config = dict(
    arch='mlp_mixer',
    model='multi-label image tagger',
    dataset='made-up road signs on poles',
    train_examples=245000,
    image_size=32,
    crop_scale_min=0.8,
    horizontal_flip=False,
    translate=0.12,
    rotation_deg=10,
    norm='layernorm',
    norm_position='pre',
    hidden_act='reglu',
    mlp_ratio=2.67,
    parallel_block=True,
    inner_norm=False,
    moe='top_k',
    drop_path=0.1,
    num_experts=8,
    moe_every=2,
    expert_mlp_ratio=0.5,
    experts_per_token=2,
    shared_expert=False,
    patch_size=[2, 2],
    layers=12,
    width=192,
    num_labels=58,
    residual_init='none',
    optimizer='muon',
    muon_scale='original',
    learning_rate=0.015,
    momentum=0.95,
    nesterov=True,
    orthogonalizer='newton_schulz_5',
    adamw_lr_other_params=0.00085,
    max_steps=8600,
    batch_size=64,
    epochs=2.2,
    lr_schedule='wsd',
    decay_fraction=0.3,
    final_lr_fraction=0.01,
    warmup_steps=1720,
    weight_decay=0.0,
    adamw_weight_decay_other_params=0,
)
Rows from block 8 of a small multi-label image tagger, named by matrix and row number. Rows with one number belong to one neuron. Each number is 128 + 32 x the weight over its row's rms, rounded and kept within 0 to 255. All counts start at 0. Numbers have three digits each.
Before each neuron's rows are labels from the 100 images, of 14976, where the neuron reaches its largest size: "strongest on" is what is common among them. Only what is clearly more common there than usual is listed. The data: made-up road signs on poles. In brackets: how many of the 100, against the usual share in percent.
# gate: MLP gate (model.blocks.8.mlp.gate.weight, 512x192), inputs 0-191
# fc1: MLP up (model.blocks.8.mlp.fc1.weight, 512x192), inputs 0-191
# fc2: MLP down (model.blocks.8.mlp.fc2.weight, 192x512, transposed), outputs 0-191

strongest on: circle sign (55 vs 19.7); red rim (32 vs 8.4); green face (25 vs 7.8)
gate.240:098105063144189117111102169088150091102091132051100088096164147201102120120090121141142118098099087131103135143094102103091141107146110106098129114077111133112148049148121134111136117097070129094164133085125189106129178166106115151162157133163116139090153108143153120162113091139205144152158183132143074151144117097101160137096146150096151168030157159143144148084105135137106132129159133152140086084075117160120196116111137108107131156109191179143192164139106096101178088145142130143143132168111137142168107094071090115151179094188071192130112129153092094139134160147075089092
fc1.240:134075118098022090134094134082137141154133121110084131110080158117145166132177164168129115151079123130162169121134172115122133132111148142109120155144105145192122072174095098180109136078182125210098165079141081110114161117099143129111129109123120131108167136133122143144170085162150099092093113143127119192106144155198118131192140145132137106136142184175128142193111189216161103108157138110143119092152156090165097086135125134142181109114092146117111079137133134084095110150189165129106094096142081149093171133035131104165109088102129107115063067099124103157125175140129159141
fc2.240:128127100116122155091148138125131118098108150101163126166190082112125127146124116112141164126168116163112179065126091144190136122171180166133126150093085134091144151063169184139136116170069112094123106127193161104111170163132149176126109109149159133183095119147107161086102165120120148119098142117130126106144084099066080122043151156160166101146150095150067085134181150081158147172140114145130120103109170136179171160132093117108112141074154064194143136165119077150149058182162140119143150134125092116155130101221075131055115109130142146200133145100080102097155128139100115150

strongest on: struck through (36 vs 14.9); 10 (30 vs 3.5)
gate.19:175133164130057129126087098107125063144124147075093152141123097144086132150135178121118136080095166098127177102108163076184119174131153117104154100144186150142132121118145163082168172131071190124069146149118085100096054132148186094107106148137141154102100135098120107128132137106144145170091095152137042129106122127091130171157122134094220098074114083153109138194143080131131127123099120137094048121160150136090112180105124088175208145142150086152156115106150156146142158120114146129142091093090195132184088127114119147144127138160113104158148175130106057133140140151151184152
fc1.19:108104125088107124162121105129074089145094135147129151095111132140144170137148169117122160114167092061152179103091159094082131111149166101103127134137105146140105118163122121085145149167120208084072111133106142100149088080110119108084146182169177094078080108128131095110121150193131157116140121155089120082072132139157182100159132136110123152128132157112144161149110129193190119107216065139150126155150148148183169147164172137114124133152110091123149111136111182126151178107053174129129072098216140113108141100093118135162110134118108096105127079158139134123132071070128246116
fc2.19:130136106134141147125162053088068144165157135143140146125095095202147036090166085182062090125156158152119102108160164121163089098133159222101104117163115127111153152087108160172097136152138057158145099137151115145095159123097104176127142130140154096107143139119125166112072151124180063133117143153106103107122155111081050168113117126127167139087162116136111117142173104086147100136046166162193123138130136113179163127157100161148128143159166149064100107114159133159136206092138104132105149101087087113124166139122071158146106108118121148112040142130135133136142103146099158178

strongest on: heart (83 vs 3.4); black face (28 vs 8.7)
gate.464:112086121115061102200139130093173184105114113126171181167186163135157143147058117140098135112146119132133084128059131119079146110129114138100178123050110141160098120104122092136132097097160077096178102152160151134153098144137124088126129181146098155152159076105131162140130131127128143145112095059201119094116019143195133130127066154160073137176110118091068162096147125187109131146124114126154137149117120111105118120062111151155158143115161158131136096090122108158136105106146124091091142115115143129132095199116096174124123057160077103134131158142112180131127178141200181135
fc1.464:136144065107104171190127158114105145128107123136115092136087168152157103141122144105098086139120100081129060090135144142106148125147190096086113112133071135132112084105102103103055141160095118083149058143060129147154110127125186102153142173121141135160139171146110123141149109134174146076103087167165134129142138151151116115090063073154148164163143119117156167061138141059152110172120048194168115087168164173106141133148107166072143153085179113150166127132112122125114140089179117128163182154100152180134139114115221158133164130145078087073178135124139118111121085161092169127
fc2.464:131145186158068119192161106160165183154136173157175166135121077125148168091093138128113135125142136138150131170138110151096066119115099155133094122067195058161083194101141175178117101062052158186157181138151112110095141129142137131065107123053134083161114167124150082159084165135110117185183129132104157156151098101117130092140167131111123114134154162105111140147118137183134115127118136088121133157171102140105123125088110103130175102107147139109114121142140150146086093093091121143084153102111147087213097156148034083123157120159140174120120099162128187114120166104140140171

strongest on: circle sign (53 vs 19.7); purple rim (31 vs 8.5)
gate.462:140167042134092127151113168153136127147124094146101218094121116124132182198076210102119066132151096125070157119176124149150087089124141135112165116152196102117139153115157117128133086144124172123125125172120129115076124092127162098099118098100106088070178151110144163144133137102132128143164182114107079125100094181136133163164104123121149102183102104145050070153123086095103132084112121204120132118151104148133131133070129155121130095144113137106146124130116104090130089111105101097143070086122106177177137129198142141138128118145143091022110113121082221128126129098119092122
fc1.462:160171132123144097103141186142135132143150140139092197164087121051110144072092088101154094160114105190092151149122130195106124114047119140179142102127175117174119087098144152135171098162158096098118134128144114110118116132148091109106104074142115146210126170155110125097076133083118108124113090091180107102139135234107155159157158122117081111096118115139154086130094087081192112124069102166100166152161061159127133211082121150084102099169120095161128101174085136102148091121117128151114095125163154105152075147165150137150107125073119143097136104116175147120134181089129118150
fc2.462:122143136157099131150051083094092101119170079106122105104126103167100090103173141115065180108154155064166147091076123083139121126175158116097047101145108180077096090136146147143102145145119131129133122157129126146124150147118145137133113192163114126122083103137155090114108144121177157104129208128058127115084130069080096119098127105090105085132174118097088141135110186218083136180126140064180100179149122087056051088156130137148084139144134108075127130140187117152089162146157143134170138146134164116079160082107139148085102118146134149110164143163132111142133079140114111097

strongest on: struck through (44 vs 14.9); white rim (27 vs 8.2)
gate.284:136095118123133129135061031132067138100160184152130107134102108140165128076137130124084159130188172086145126129110131143113146086093092150161152044119130153183087103173182111171148155101152115107113101166130147098177092147149104126131176158117166155165154147150112137128159155177077080161125120122066151178159066113142099134127110157134107120138161127129122115093139160163074144168122056048087096139179098094129138097120146115130137146152164098077148150074134153076140162192120103122129162139144175105070186176136107128130171127084125125153100192129102128150156062123135067138
fc1.284:144131207136160124086110167161098114158096111168131075129153136175156105112142129186162092132111175130081148153158134152166074138140118142152092149163110123104128116172175130157126110138086097074188151136121169147071101106127088108121141128090106038168078147108094108140095153096146162143129164106102148097128170105089091139203145147125175110125110108159099134147117119090127149118127130088076125123108103142159053146122116089083074067145118147161102139183126099224115090079120113130156096118100069156167038131144204107139165068140130153143142142099104132120169172133103175097
fc2.284:121128100098176109182138087118144100134124132113087120142108109078120093139124162134093168128177053152194154126110132096105169078143079159135087104131171124161172052077127075073144121090128158140125106116122098186150120123111134151121028105129135121070217124110116113134139098121142141161126123149111146112121044151114193111125179139131084113110062128122139086178104153163113126166084130190128152147097107132114177110117143127135191109154131115081108087140153155164136167093081110089108159140163119135132145158122124116146174130194170092090110141192188112177134155154182072124

strongest on: cross (44 vs 3.8); struck through (38 vs 14.9)
gate.250:126135113125140107098131147132092108146117145106148156127146202129152103127107132112121094121150114110128161064188150049174136113105105115133087151159132086126176146145111134085114148163086066107122121160182248134129152158128128115098078174112211099154094158148148170107126142155187186111129128107176110100072127105148116161120116163136140125117112106102085140080140130172134118126146117117103060107115136117106126083154075120093085148114177122164068120076124096169140162119141129130094059109109114180045146151124146117129146113080092220080126106106142119133052138157183079143
fc1.250:182136153114129147158118147120144137098120089099163199131135125104087187119078095123207124130146099059127122108083051219104154163141172131116096110124162140097149131131080156118090157184081098142104137143094116119180081145150202120077100153135123176068124140139118109142119174145175115046110109142145077134104175116123134129094133107132094127079134137120071174075137164119129191151130177144126183121108053145147185148168093054112118120145165099145148146160110150118141141157124121174116164130127120079138096044175119159092093129138165115114126104144087116141173105143150142106
fc2.250:192145105186154113177172130070108157067131156130106106124175143201179140132134125089111099141100122159135124143139142089130098110128157160053121076131121172133137092079166161079148123130110175167104092129140145115121132066121150115150120141139115052143188142132109128206159145089159061125103137129110192137090054099123162104132138075085143138097133185109186134105162151185071065058173179122197112112114134157134140151123166106091125171132081122101097076133160152145145134104177148102137171113131125143146124100128107085106135084134118133124105136112131101065110156133205124143

strongest on: struck through (87 vs 14.9); black face (26 vs 8.7)
gate.294:171131223144140125142113103156137051173110130117116115144152129170155123116095133185134109145126131178056136168100085092094130141124133160151078120091143174085116113131123120119134141112159099143150114116138147141088135161141009103163126218119187212193055145096164165131115081202147153149160144109078098124107124132139154178088140132131161141111139109129078152152103127130159090123098191128153105152087154092144116138107083116196133163129103085136138121156113105103098116125151120134163124115089138114120122150136132123119119112096064151143188103091092169101129078059175108177
fc1.294:112087155132118058084138146112108124089104104184099166156115130066134126116138197090125151084149095154119181121139085094229132095161158119119092141146108131141122215115138113167139129083094142205136144141090077121148118113057110080087146064138129085122117148169089099159130136133142158129100139127145075167153144080127127091092157106089102151108143137110084116106096108065157109167151107086159104111100117083126127184135181104115089152160101168124147119114157147113124101117046146168143123129191149138110166132143151246118186170141139109117126096142177150161168102143126124127
fc2.294:168119117156114153164143109194134145140138116203104120131093153154136114147073093171138099143066100090077123183118165159104074198135113088147160132132151140108168165100120158134208168150141136140079126108141146083119087116178124133119120140125163068058181082118142151057118137157148157147206167102120140108115145134113126125109118100114101116102151119165127153132144152063130126081128181142153172102178119140121092142056147080148188161107140127115115144086122121065113101134104080065078149166055174135099131151118163188142165083084117148108158095131083098117143189129121156143

strongest on: triangle sign (44 vs 20.1); Z (33 vs 3.3)
gate.52:181123089112107101144092115157135137154187204188134144133141131088150089145129120138046161155077189140109132130133123120126121134094152136112116081101170178150052097122102129120101090162146092106112147138096137079084079134140131086092152126138183103148158089139088121158161119141056158129114124164126090084185098129131158116084213142111101087102142145111182143159101110108108103110124099074076106126085115120101085077166179100134098174135133154153068088085195098105079099123092156135126170165105142142157097111110110096151175105165164125144164196154181137100119156091187130137
fc1.52:090148144138075121118149148174154057128085030127050081104090163149099144081130150170120141094104160148122176109154153126142112152123153098108088118149099116151127151076114071147195196052148138086158156132097064133133181115132188107084129086120149134117087073149147134130084175151140182150172114138113101131127154100106110148088149134138091106084177105158081162174116140145157096123142150120078129119130164151123142174078141143166141125180145106142121163104098119131106155166160175172174032139043135153140121113117140184158113110100084174157137134121146127133125115147092151127
fc2.52:098153128111160100105156142072157176095142171088162164159133104164117153114110130052154152154156098093135087124120102160157104099134149164164125138102169123097137127181119188110113171144128126125087137124134124100108093088077088110148098170165116111065143248173168129138200092128163043088079178093130138156092105141087112147107128125127137140122130158109149109068140155142137134187101106110131111101099120109146134096157127147131140115090166142103059120199103095121164086108144148143121190110205200135123139160131132161127123123114126120179138042126141159087166090177084148111

strongest on: struck through (36 vs 14.9)
gate.154:114150120110120129134080153121139124151173121150096094093128178130120116167117108143107170107140094151147100059131139082124106106113155111151114120151134156104043134194139135131107097140150123168139144103123118179079149119117152106136079102099208192128094084097104175184107097114151188162118145061080117093163161097067142177102088158141108126132098122089219114117162107135111167078124149151135090160081172116163116109139101063100120161106103124109157066100122112162091119160124185150153081176087141167124157107145125075113188199078139132114152155084133097086133095173175179128
fc1.154:138150122126115091161129100124130111087092111125146145123124119166091150109147149207196112062124102115132111204150142167135127134156127133166108119103142102161158098102152117142119121099137133170097140133136129138189103086173179147138127123065098122121134175184125121178145135196085099110163085180133144051107124112165123165104181125118092113145188132107165180120186085119130098177148113095137130141119166040134098171092133120111116125130127209157110137053182196169162145142155123099144184101154114128055071082114095121133077117149110147110124072132102085172115172085142106090
fc2.154:179142165167126139107128142108180100174164123148071065119052144108153101100172109095107116109185123094127148145133204098104157045111150076124116138155124076134160177117146159123118106117072142173084121104132150105114217152132137124147129059113153158104167091197124147113129132132144114143096122136111136149109098147132160171146115177153134154084076077162097088170117188173128096122075150134195168151126139131068143100164095127126092141134081090134143142177138154098077155132112077078098119170117108153114158133121178164148112110131128130105111115102108201213127133070112144158

strongest on: heart (91 vs 3.4)
gate.323:170128140160131133100103202142125149078177075108032140092152168125116180072144122140093112116175110145158055123063146135164120113095067104111135083102115067119141099101124119123121119147112136089156135127154128152160138108099245128120149105126151158129111150139156143114109139118141083077161167119060110131163115184149179114179114150158097092153045096139067129153107122092104151173158163098132101139127109139155142185140125132099192185102145085069132142132098124096142106112157153110173106136077124110102101151122171179095129098152092098115169177079158109131102130124179111162
fc1.323:186109112106060120115077131063126063129123168113111146153202127162104087133128186131138073079144159114070164080134091090131130100118155107148170135160119101116151129131118120105183115188128171130141147101156133139124146164173131125093134160130111095170130177070081186160162093106130133183112109141136119152078153079139110148144118131085096142129099159131140148170176153110144081131111114113139100116139160148049128111106134143121110075146171108126158189142170097164090113071196165162150109108076056160100133166160146124154130143163122195126090106122124057139080184089102061152
fc2.323:076120063149167123037187168145197117082137080147098095077082123167094072105125122174102101087115088127134177078138169149116143152088099091122119123143175157110107166137136099104100102166176132155125118132138126135128104087101120125125105101187155189179143128157143114116163154099111190115089169149147090092133140109115151184112116112106090172122117130133153100094135135136149149148155064117149169158122106127126148137115162140095166150155121082199079133151072120109188110208093170116152091127150179131134107103157135185090070117126117064131095093075139166062156105110141168132

strongest on: cross (25 vs 3.8)
gate.377:125170124155137133113174124161145135107127135148149139145099202131090180126172132068068165150088137159137079110082103119118149217162104135173232135099178082112084135147137100150137131145142106110146128134144149128148143080142202113117099139136150141155112146108095167084107156161168136077173176125163101164176107184141106116099112150164115150100103107078140120097094094103205139141138118127068168123063133134094129169064076105083159104091127112095109084132117074123110105087132074137168108147119139066099154108093181106125116101112157149131115160115101183070123116137089184079
fc1.377:093062139169126127145131171086086182091129119116074105137085100129138121146196174153054158121129150125155162127108125130145163157167101149156169150115150120119144120111155072152109190147185121100106127188149071141138108153169087109139109159172119144083096141085060161114105146075150069170114119138132101136130070142131137150143065106155070179163051092143096153140091091152094124123135169113092126124117190193191174145107073146106139112124090150143127112180071149147101136149193137147145097128115132151134139142054117177122157154101140086131152139083175108066121117111137182140
fc2.377:114151100148092134132124058113094153170158179099081156145209128150107113115106059107173131139149130160076094131107093139139157177168110164186145164134155166139078155157170111106172054147139139146103140127134108056101136157151138137110198112066122117151130134142156106147127083162120081138085071112077134082150090098104139184170161126059201085145147125160099116090120086131087151116113136159072145157115124108090087101090129134151182132178173137134127161100114065144139140096093111168146122086102121074131125153138143146150122163118122139122095159190140161143090143204086121188

strongest on: brown face (100 vs 8.5)
gate.453:127120150147119084110168123069173156089091057105128142094087138115143147111120120099125101117172126128085150124080123094140139158134188150129145152096089208066134150127141048137157092112177159150175110175114123152159148148106106180129124155109188110071153180039140119203120061138158093138138132139155135069100110166174088134181126151118127149140133103132107154112158076118117096076132152139133117087181147146153110174142141124119143043075130105191107067118164137143130121087145101093158096104134096134105165121083152078126200125158118123115084141166157128176173141159103158162
fc1.453:144116137179161152146094152142143178140133106121084097154129189121100164129126153119078162115126088146100112173116133180182098159171174132069170108123107191140104139167093051127111168140165195176133122145110166151165102136140153118127108154125139095169162104096075125143147104119111137118185109116171117083145174122128094081080139120072129086138062140161145095137139181175121132084097112138093115107135150099179099097130092128145078090173131141167091141122168112116124142129131032102176159148088094130157149082123120114108234145057121089079138080067133164130118163122127150088
fc2.453:120136069126180103156090132126150129144158159126158177116078133072154215165189071073146133165168132101150134118169127117157117122153088147114120106160166136142060127119123048156145108070129131098149157140122145090180108151119113114122182158092100160100157164114126149099102122161094113151152138089107132143120125111104139107122126065039125134124194141082151152107183079105102210102179112090178158120122100160179131129109124081106123093140103143109081101157128163089112128135152151100114171093121101167109145157090078151068093170138141141105111200127123145169089153143106219148

strongest on: struck through (82 vs 14.9)
gate.49:134106103137098175130099162143147129116029111091074132144079163119092108124146098159130127070140138141139174124120091088030164148118130133157158154176140086084164129127129146090108105124140174108112165114157116143125136130136100141116165113146100205164076171117173162149114104124157089090110084126116124172114137128150138164118136106169203120091050148127108183070115137132185131117113120156071129168106127132113164121080136139135084056151140153174088091130139129121108145144174111196165160095083148127120114101170120077141116188111091105157161166105089089178131144121114061216
fc1.49:106145167088124081080091112125144182112169114165138126115111117136071140135123148118091160083136112064106141073172124126111101074151118134158063084143185142133147150136110127135137167131147127118118108096077153115118127117161110136109138156173061076148195119138126142120113162123106153086125069107080107165063067168126105110140068121135052168142224128088127176140125142139139139086176132100146109080115068155179146135171180140133141199099115163057104109165143132135148119124105186123108098110182097180122153103150151162096122169112129145176140112210133107148152137060150112103
fc2.49:098085097129114131154138108176113106112114178166109080069088148182110108155105119162134168156161134109133140175138168063145104130138188172143117121125089115096189187158179055112180137120099126123134091092132073104146129173138141143155129156136127063089111066116124083101144155113145158125070050106132124140156150166084159164182149122138126085154112162176121142121071153148110087161166125131085118152123127147091097178050199125155136107145133124087094139061099157149151130137101070144195174134111139117107161149093110142087121112183166145154169069146151155074126130109075152115

strongest on: crescent (87 vs 3.6)
gate.405:128149201088146169141154096133162107102126114154138158142096094184094142174172092109151121131145174174158083149107090152212144130165153128087112178126126098163086170069067133091129157162131116070082096158115116171109123145124143126124133056078047140147133136157155103156132173140150149130193157165123084147141134092085093105099150191127114145128075181066121095108122084119107128123140069155098133185119139063107153124110088155103158134097145148142108073119161090101175129151102131182150127083104114122083099086180095139062144121082104127121132177140126163078124169121117089141
fc1.405:131188107074173160093087132078132147132053150106141160156133137115117099082178162139148078111138117113150106112098133060125122135111068121103143133171143076166162107115166096125144148085110102089116091127200150134087145097126142105162096095174160115143124063113147150090169147098142179171141148146179134092113092103145129126081133098143172067134073105123194159130130148083151152096187165131118167184089128073112136129079114074167117082123182068129179159182191087160116137129109123126138139138107161131176075115131067103134083107125115164170149169113124140141198160139096144098
fc2.405:143096156139143190120109113127204090106144093083096145114113142109075092132126119151146184125080102126131115073107154165134138158151143155128074134100105130159117107126097107131084205134115148062127097088148157091125152145110047118147138137088155105069155132156088011158082120142121106137144164143137108115112101200124125142188160119105160120106164130163119124110123101149116129158146131187101123062109167173049108107165091131132143166085115161099100109134081107109123159145157145120105203122125172119104156109154156140177151083204105077091137160148159092148140162177125098197

strongest on: struck through (81 vs 14.9)
gate.299:140120077146129158121116092154102108124084137101132199159161123122132115125126150131115102107117128118087193125117057114104081090120090102086134142128156150150134096142136136101118159088128152119153165121122115125137086133080062118158139125118158204162106163184152182107102072153120130125145125083114127090158082118129172107212163108191169142088173060135131082190156130136165144140130081161067141146168120092147082149098103114114151091120080102170133179108152154179097133136150168130089109117134174112128131155154134057157127160113042229123113184102142108131175121067106177114
fc1.299:156074195124140163104167095151126098162111139186141085087042158117144155085142123113150118108135140113088121148106133050114117127133116096149070118162101121151173154095095109161133124132147148163143121154100164141121146089115068150204137164108156161142095166060102062139174145088103114102191117150194135121142122114123097139090160126166199123109169123161141139140176125121161165102099172119126135132033160081152135170181102121182113086138154117149101077077166122082182101107125127159103158112112170078173172159173118101120115150044132112155130079156131122151112098115111107130
fc2.299:131091132134079124114099145062111100098062167132199162140148196109136160129150113132148099153108177124133106102097117181120107086096069125131143120096088119161139151146136123096105097120162150096107131067106110212152164166147119088110098142115149151137145162156130108121181029147068109163110127183114153157147110097169102165178172145172158109130123099154171108125167104108140105081130051112130154115109140132151115178109139104135168121118051113187142158134130159152115095125173110064153057169091128124167084115132137098140169177093081163138102201101142122093135075150123117183

strongest on: brown face (100 vs 8.5)
gate.98:108157147166124162121117100117135102115087181125118117111169065151139127085152133083135101152147083120128159118108110126108129149150117144139171132116132129075096137131100072132135123155160158161146112109153120211156149119108150058127148084107139085151252116099141127151095134182118131159093077100166083093104111145169149125135184073105136099157119193137131121121170116138152133065183147158092152126117131118131106185130161101126095122152170133135134084095164155173148104086255142125107123069090154125105094121074105105186158116127179119106104113129168167090123134123174066104
fc1.98:106147122133152142115142169074161097145096169141125168110139062102143134107165108088133118139154123111148138125101090130118149179189142094051176110117134130164101151118077062134113100163191116145180098160084139186121146098127110070114138129114136179122196116135146086109119113159145101140108145144161139039112120122133134104079149083118089132083098113153181101119111101122121115093155139172126140124105103173114187128128103127148178090124174098183145071160166120159133140130233135115130141162084073157080119080149085140128131158215169124075169040137134083116103109104157116137
fc2.98:100186131116128107126086169091173154133147118093142158112128076100205174135159154151096128086156123060088126129154132160155125103159136127138170114072115180153167131131181084127156131153084137083133160132174131117170045135108073120094136137128126122069160137126148132094099193101125071152158160137177098112137051135118123169101111157132174164113168097068101114078163118134152150108173105155126129159105122123139144156220152097060105061135154090091103115161150182073098138080147085126152122161071098136151144121147098092090157139107122178106096131107083124167135139102104150064

strongest on: crescent (71 vs 3.6)
gate.396:114131161124127118186113077165099109064092123150118125113134069159140093106156177123178135156120082126190147125061155173174108147137158150093122124112130096101192158160153104123176083123072075140102146109132112123087121095159126135128122123185156137145128087148148125095068108193150082115216093117123136101143120139103175082122153123117210106105162119125124050115175120101132117091099135125138077091154119072162056168103136128118221177141195153149115091121148140133138146138122166120120091087140148140137098174152178162143168060084138110144100081140089133081118127113112105096
fc1.396:139145129119114196091130129126148180134110144120152142146061136082182131089094095132118046101121069187130120174136174094091102093136154116158056164137146083116142114092133141174109086078150128198157103117145102122115134142102113169074178165103145126110176108107104162191162140152162132117098156121083068185164110153122110140176146091168156070106148115143110121155130108095127154163131096135135167128172139092129098149157134114124088089111141079151134136069082169202109149092107115164124154153097173146171145124165121155188131170145196093036085160138127142121146136114168174099
fc2.396:113107118140128060070108079104094157145136163128102177103161120133124114138108112187070178115149213112080187085121132110092164098110115111174115094158140102114123136104116179158117157114172157112101146189105156133142144080092105116136098146128115170176088108138162159129106087174108005105163137162163144212092150105093127173134155118105159145182155139071122175063141134138131134086111123095147144145106113188159052151125152130124147153131127136127128126171118094088186116145150112131083112143195081121146165176113115089144143127105062172138170163146102114131134115166139085137

strongest on: circle sign (62 vs 19.7); white rim (33 vs 8.2)
gate.162:086133135111103116125106126149177132131081097170152148131101167134122151166173181132124144094146194089149194125171125089110125106099127120138125132124173146159101139092105175103165109159051128154067151130092039115157102168114130123132176132116134103129132042152164193078150133153116122069099126123126103170117083122102190106178172238164109099104133126105085150143098118200174125109119119159113147092121137189148150118112095122141131117116154144160102139114125131098149117158137160163120131122141123116167083158117146121071092187127108134116162151108183061030112100072135094154
fc1.162:119150101133190112154111132138127082108134152130160119117098136074124122067092130157134128118142134185183105130074133145204129209152145104163098156206199184134091100130180101175117171107098090143092140116131130106089154107143137186108095155138120074067122136151118158129182121106097107140116129130136084117113148147178146126164152118130160137177165143117147222212142141130113145121101182092151124154174164097091123123116157137116126119075130113106151100142108102106066133101110167121136033181138084135087146143131137114112093136208166118132153067083179150094123084101134148091
fc2.162:127054132200120142152186195081154208161143134136135119156208168129103158149159099146090107126133098112110139098174131100098064077155140095179120112081098123109098089127112120113180138156154143150143108175118114156172092137104224105109127067080110120174108108137130085120106134091104160134130115144067106105095065142076130073122119131145060097056150122117164065107115126100174147091165139120141165110119134195102136109136175132130154131129148123077162140150114127170144146141164153099116192107133163165135139135118124141093127094074141140111108161095080080108183173147174119113

strongest on: heart (43 vs 3.4)
gate.380:151128120106148143111128129187130092067108099161150131109122098139158148163091161039136145089132066123125063149108184162164095111079175099123121173077173081155133133128122119081067103152107076123205111157112115140138102100124152131146063159186075107094156096131132125148118124171138129154184137051115120116176098147184080070059142101182158088149111163113139130092129136057086173186135135112120083146113109140148099165142122150100166165128129117125126104085132126062108169084144174096141153125138114081177142148185145131167167099126141131132087125121151152167113105103173094092
fc1.380:098132118124066184064176162111109160170169124128157059106150130129093164140096101151165052156180111088101173093151144100113160177104143164122147136162137082145156104155137142079121110128131109136142124130099178109125117139155062035103131132118178138115149177212163131136119104130119098121108111130188130130075172122177122164099111128093113138160093148132130156132166144132132200147071176128169139130052179164122044077112064108125049122163138157140139122120188126115131121111133165110104108092165104175186120143159138153130111156134103138170164096132085104103113162104118109101
fc2.380:098152148111115103103159162124147094114157155093081204159109177112133086106154141144136158116131148129163107098164121187138080109165073084129083127109103137072150137102087184129114118167154138168099138127209088108155134111130114148065059113191130141148118078103162148190199162129116170104083174153130107163151123045139157138134155096137090126122134097101150114155122167072201141108076107114073150164091128140149156114066115176117096123148187118141096160119094157185126124124164122118105142082135185136076099050143148124118137095155122119131084117198167118106115127139104119175

strongest on: cross (40 vs 3.8)
gate.204:125119142119143190126164147133089168163108134093081108193125162129106176080139126078095190091091112097203124145150155093117114095126153104107107084146160122162169100117126124180043107123120098114087127115158150067162183088093016150063169163122091130122091112121113153158121167143153086133162172100145091105126112132121118141165173149159122140190108106139111123189079147198173136095152128166115145106097138125172100174154128120154129142132103121140097095108129155193135087071101145150162140105136090113078164119080140106131154111133127159126135172160115150088101144039100087147
fc1.204:148119196124117125211146152142125077134188109113183132150064147140098109129150111112187104128119093235152156146135128180128089138116102166173109156094154166060113151059164164123158146114115148159161141109106155095125141138118075136108149158158127164133156105148059120084084166075116108117172146140137149154132090137152111089117104127122131101164124117182134174063107131105124064089103113089095128186145091146058184069150149105134141159161129117107135130086093143116083167102133066166069148131084110119153102116126147178102149110130203107126099147085097115161107117168184116127
fc2.204:087160106197146168076177126158169140091086051142184161147080093126121108132084118134096128156142109059145098097121149150153145134160110121126147154138142117134108157123129175145131142122113140073133116152163116161126112126151085037130021102104089135133100130116126113193083186183143103116077158127138108127149121137095191175105101154108140126153143113185130131129129104125180132138135182132164103160135157097157137126128126126105105098123120060107151172117117178131121070142098116220118193183176134062081130115089134123106106123134089063161157082151171137171150115134077147161

strongest on: heart (73 vs 3.4)
gate.281:159165165162142120070109144151152143097152141103103149125076151096099180152163131176106125077120117205070157130105138108144114125161069076149188096072183132137067084096112127146142106090171103120141144054129106134089094087125048096134123086139095173097116161089094137144122070134103117187140125095186094107115112124064116093117145107132097137135113127146100077155110146117071121094153132109151149117094137084202101126144161200124120119211109101174147126120131127158144131167083140152134209124126102114166105148121175123140165136129078139175138112162176197137106122110156177139
fc1.281:124097097118096129129119118169109122104097116090122050121117167105162125113121106129125109151175167147122109159157105141138223192145155201116179155188048110120118152155105095086134118110168097183108159140176160102198165186131157106112111093127092112054190141119183104132168087092088117121084133163124133126180140111081144154137138127120168116099138141101090139126178163125134136160155126151154160137144118115123074118080103121153158103116120126111155148159095089114113158162101095102159147130123148114150089050068060058133134079121139084157159156091118116143066119125181158060
fc2.281:125163119043119144097113164066174110120156160111155152123058127100137114120155147112149124147126121127069151108143103164142136112135127160212062076131127146073162099118101154087078181104123116128160190144158174115158166082133163103148132121140075157158100138129105100122108144096093106087151129158184163116122180134102160097108140124145135117090122068145150070104132143077190130172114070132166112092114075122136132080130119044146153088096119185065135106110174103189117081142168162157121121111156159144124120135144166156150091204144184173140109109144102100061136151096083141123